Weights of a small spectrogram enhancement model: norm batchnorm, trained on single English nouns, adjectives and verbs, spoken by a formant synthesiser in many voices.
Rows from block 3 of a small spectrogram enhancement model, named by matrix and row number. Rows with one number belong to one channel. Each number is 128 + 32 x the weight over its row's rms, rounded and kept within 0 to 255. All counts start at 0. Numbers have three digits each.
After each channel's rows are labels from the 100 clips, of 14976, where the channel reaches its highest value: "top examples" is what is common among them. Only what is clearly more common there than usual is listed. The data: single English nouns, adjectives and verbs, spoken by a formant synthesiser in many voices. In brackets: how many of the 100.
# convs0: first 3x3 conv (model.mid.0.convs.0.weight, 96x96x3x3, each kernel summed), inputs 0-47
# convs1: second 3x3 conv (model.mid.0.convs.1.weight, 96x96x3x3, transposed, each kernel summed), outputs 0-47

convs0.80:160131129145125131108132175113164177164092121158163139169100141102175185115140111217106101124110219152125100160149117094093119111096091154145121
convs1.80:107137134125154124101105101064132099134134127149078142101152087166103110102087105074122142123127103122143130073141095190153121131086087118159131
top examples: /ɑ/ (36)

convs0.83:145167161119104107134103188093171174058091151120103152133140137124119088175116134173090113083103189178127095123187131116088061137100096139137143
convs1.83:189104121125094180082142088086134162176159162099132095125104111153114108129042089039105153148114120146115110071112084117144145133111097099119159
top examples: /ɑ/ (41); /p/ (40); /ɔ/ (26)

convs0.77:170105102124110130099105096099066128086103099138161162126098168124055127196152114141145128131075100157102074136149173103111114075111136145057066
convs1.77:089111098097073087103136132130183130108189172118120104105119117097121101177061170099098127162178148157105095085133117097139141135100084141147160
top examples: mains hum (45); white noise (31); /ɑ/ (27)

convs0.43:108127106135054103105135128119064118135047110184153132138051160085160128082154088131167132132078090084133157184133082099175115150104148139138121
convs1.43:081095148139157148130052136086122120084112154126148208121177120122147176048150126151123090174119136172184183155134094157112074112130148116133101
top examples: whispered (35); rumble (29)

convs0.78:091123150104088104147145184115067139070066132112167109121058136126130111117156145116131165134111084070099140104178081112141155137101192063131100
convs1.78:165085121106094167131171088074161125126119137103112126153126156146093137067092178094181136137076117119157124112120092133123168110147103071078082
top examples: mains hum (37); thin (high-pass) (34)

convs0.19:099103113116154081120139090076133176127078117120127176113111165112150118163111078134138100094099110117140142123132166096115062152128176124088118
convs1.19:130159099104140197075118191167144154125136171091100106134121104089144174109128202129097178179148081197136084088144125082107117095181105111111136
top examples: mains hum (67)

convs0.57:121101099118131083142133153098063084130053122111119076131160123076109158092129076132136087103114095097139136122109132092134108180153105068093103
convs1.57:160181136119137178103112154146121136093135173146112142084165117146135136030124193126086140139141147192144113104133130167124154085190126128152124
top examples: muffled (low-pass) (55); pink noise (42); white noise (36)

convs0.35:101097091146166098127146095121153152156112136128143168107117141108164127149124042128179108069092149072181201148098155085133121174130177120113121
convs1.35:102194125099169172054105205169131145119129137099109133114120105096160174104124178109096169188153089173142103121140142078112103106205113126124165
top examples: muffled (low-pass) (59); white noise (42); pink noise (41); clipping (25)

convs0.56:159149093180170131099156113195113108165179148133109147127180105115119134099111149124146085071159147154164125131070116117103129170106099174139136
convs1.56:138196122159131122081142143205107143140130149147103088133080130089142182129175141180109116137091108102076103148107146109153090077112106125138153
top examples: clipping (64)

convs0.51:143104096183165120126132097119161156167141105122145189104093153108137155181149051130200093076118139100177181149123193089128112154128153120099130
convs1.51:107199112094141164059154182193136121115160121130121100113113111098153167147106178101091186193134093177115092092137148052138136095185077137145159
top examples: pink noise (64); muffled (low-pass) (41); clipping (39); thin (high-pass) (34)

convs0.75:144118156154129128126134152097199167108098103170150143139114180121159120182145089177108077091120206124120118149113163145077102119130079151123130
convs1.75:164141077121166138091112095116122104121144143138121141109148119122070161104127158080128125178122111191143142073124098155150086113094092087129118
top examples: /s/ (69); thin (high-pass) (45); clipping (39)

convs0.45:069151165139124119110143159157164173177134134127164157141091192159110153107231135121081116117051100132129119098103196105145161129155127151127165
convs1.45:068141157072197070130112160120111091097186064176098134129152104176131121126140084152098099191129089124112115128160060202126101137119110114158108
top examples: /ɪ/ (51)

convs0.72:143112142130128113127142109140103176132122104139224096213074122142106164061173084144127159132099139178101121146136084164148114076062123138117114
convs1.72:074154099110118087145093178120151106081178147150084118114157141128118122089114140117085087134173128154129127102117085177123138134111096197177115
top examples: rumble (78)

convs0.93:132123157150146105082136067127173111117135165127143125163129113182115140056093128093123124083164113103137106130108027140103109147142128133083140
convs1.93:174154082160152106111067164181105133152124147139098125123089135068168171052160158151094114153165122143099104103184085066175166085109097094162149
top examples: thin (high-pass) (91); pink noise (51); rumble (30)

convs0.85:101116172157100152089129088155146133140168169146159110160101116139131106087076170115112131079107112123118139178125126156110084146255101125180164
convs1.85:119126153102231059146123105176080099122140140152128129108116116155093179108236136188119119182103085161120115146156086078144110165132113140131139
top examples: voice: child-like voice (55); clipping (25)

convs0.18:115113101127155128122106123160099080171149101110136162122174100121127149071132115126176044103167122168201162136088093129098103169101118141124131
convs1.18:127180116155078110075114163164141164146104110143104103124062109083174145119133113139114124120119101090074102156159139110155132081126116126165148
top examples: pink noise (56); muffled (low-pass) (35); rumble (33); thin (high-pass) (32)

convs0.8:131139135119134105029146103150117099103139116113142146124138132158077143200134093143109099097146131091142080146075205142107134134155116116059134
convs1.8:123187100119115121078124145169158154139151145126106088094097146102148162168120163099088165177126155164063078077127115056179122093138079145175152
top examples: thin (high-pass) (91); pink noise (53); white noise (32)

convs0.3:194130124170167159098169114201086155123170138168141183163125184095127089127107129134131112097204158126127090215079097133095105154155125140095139
convs1.3:146179101174100092104147105176165150140148118175111102127102100095092173125183144122150112120094127122100107105147098163174114117085040122130103
top examples: /t/ (62); clipping (44); thin (high-pass) (37)

convs0.10:172163148114110131104192082118120172146156112129152106145137143168141127114122181088127169179135146154150101061101075149142077084155106128119189
convs1.10:105125102154108105158106139122142109123147178102123074137127135125078136085136162126078040128130133150078071130092089103144173137053133129108063
top examples: mains hum (67)

convs0.0:128122118117194117120141084152089084162145118106161152123125113132134154057118148133180095116203114128155138146125043149111091147085137118109116
convs1.0:149176117167078122097082169175168140129140131151077115107072100059171138082139153162106121126167080107072090134173104119129136079130146128169161
top examples: pink noise (56); muffled (low-pass) (35)

convs0.73:145133108150098114123159106082049120111065096126131092148089137083088127075143130103151135147090060135122125097095099084150102133124120099055126
convs1.73:100145117132108128126080151145129116044134195136130146095151095137117148075158181144080107135143147184128092135132110152119146103131128141156094
top examples: mains hum (50); muffled (low-pass) (31)

convs0.32:146146135106088180044152081137095160130116078150161084172098181150088142086144138129140110169118091134136126152080066154124154127099142092099142
convs1.32:066127102137139037098028148101137107120138140143100154123140113096177108094090160124089087156199130125128129130132110112143141133100125165173144
top examples: rumble (62); thin (high-pass) (33)

convs0.65:190154135164074119102183142090094150161077100188154123192100160123139191115153103173149122114092195160112119187098086122107131107099122164120140
convs1.65:075123138103161082084046137072177103112114123124097192104148093144125128081099077062112092106136145097171122121170107191132138152131075146165102
top examples: whispered (33); /p/ (32)

convs0.48:100091151160120127101087072133132135103147116131102109115106074106141061085126165115060111117109100123086114146157176115112076121109146149107103
convs1.48:147126112066157120120170090121099097109134101111177121144150104165074205158186095137168142130076165212113145163129112116123128142100054142139104
top examples: /ɪ/ (44)

convs0.50:106138133105140134038145131179094126102180127128154191148151126148122112109136121115108100100180121150185108175092111145099121175138161152095142
convs1.50:141162113161090120089138154155169156141095078127106103125058113092159139152158090110128146125072126094064095138155141120165124086123092132154132
top examples: clipping (45); /f/ (40); thin (high-pass) (39)

convs0.63:147138146133108102108112124114107140111045121172156140141088250123113123153131119100129116083133181166095093166135129142093099111148074142129107
convs1.63:144149093183118114056108124147131120101163174164075162126138078104115135116105178150119126166134131116126119103132113178165103098087123096117123
top examples: /t/ (73); thin (high-pass) (30)

convs0.27:141134147190132141128107093162141123149156151123098095160142126102180124130127152126119114073090138115121135174091155119080101165144090159176176
convs1.27:075130137059199083128128122192119117135140121137154150120097107168063155105213136164152149160082095175111115160119099094144098171156095117125138
top examples: /ɪ/ (34); /eɪ/ (28); /i/ (25)

convs0.89:117100103116127081134131145100075102129056118104129096134135140070123166071133070134127082098119100082139143108103107079106101182138122074095113
convs1.89:172179130112134191095119161150108139110129171137105131092131126140143151017121201133072145150145150180132082103153132133150163069194126106147120
top examples: muffled (low-pass) (61); white noise (51)

convs0.90:132119115152111100146088103122069118141074175106069116138097133160112130105123160081109110106147101185096089096061110117118128130094127231142107
convs1.90:186111079133128140118132128129126092077167170144085153121126110122106148116164173161114098142096171136107113127154120148142135069092102087114087
top examples: /s/ (71); clipping (35)

convs0.84:148087127128113123124112139113094134175115087088174160132113143114128161083139000135163091062110099144149149152166094103110088163127099100084132
convs1.84:111166074126098115109118192152174128087151116166058094126141098110149117079139128103120130126153098158122110083180092174110172127139069176205112
top examples: rumble (88)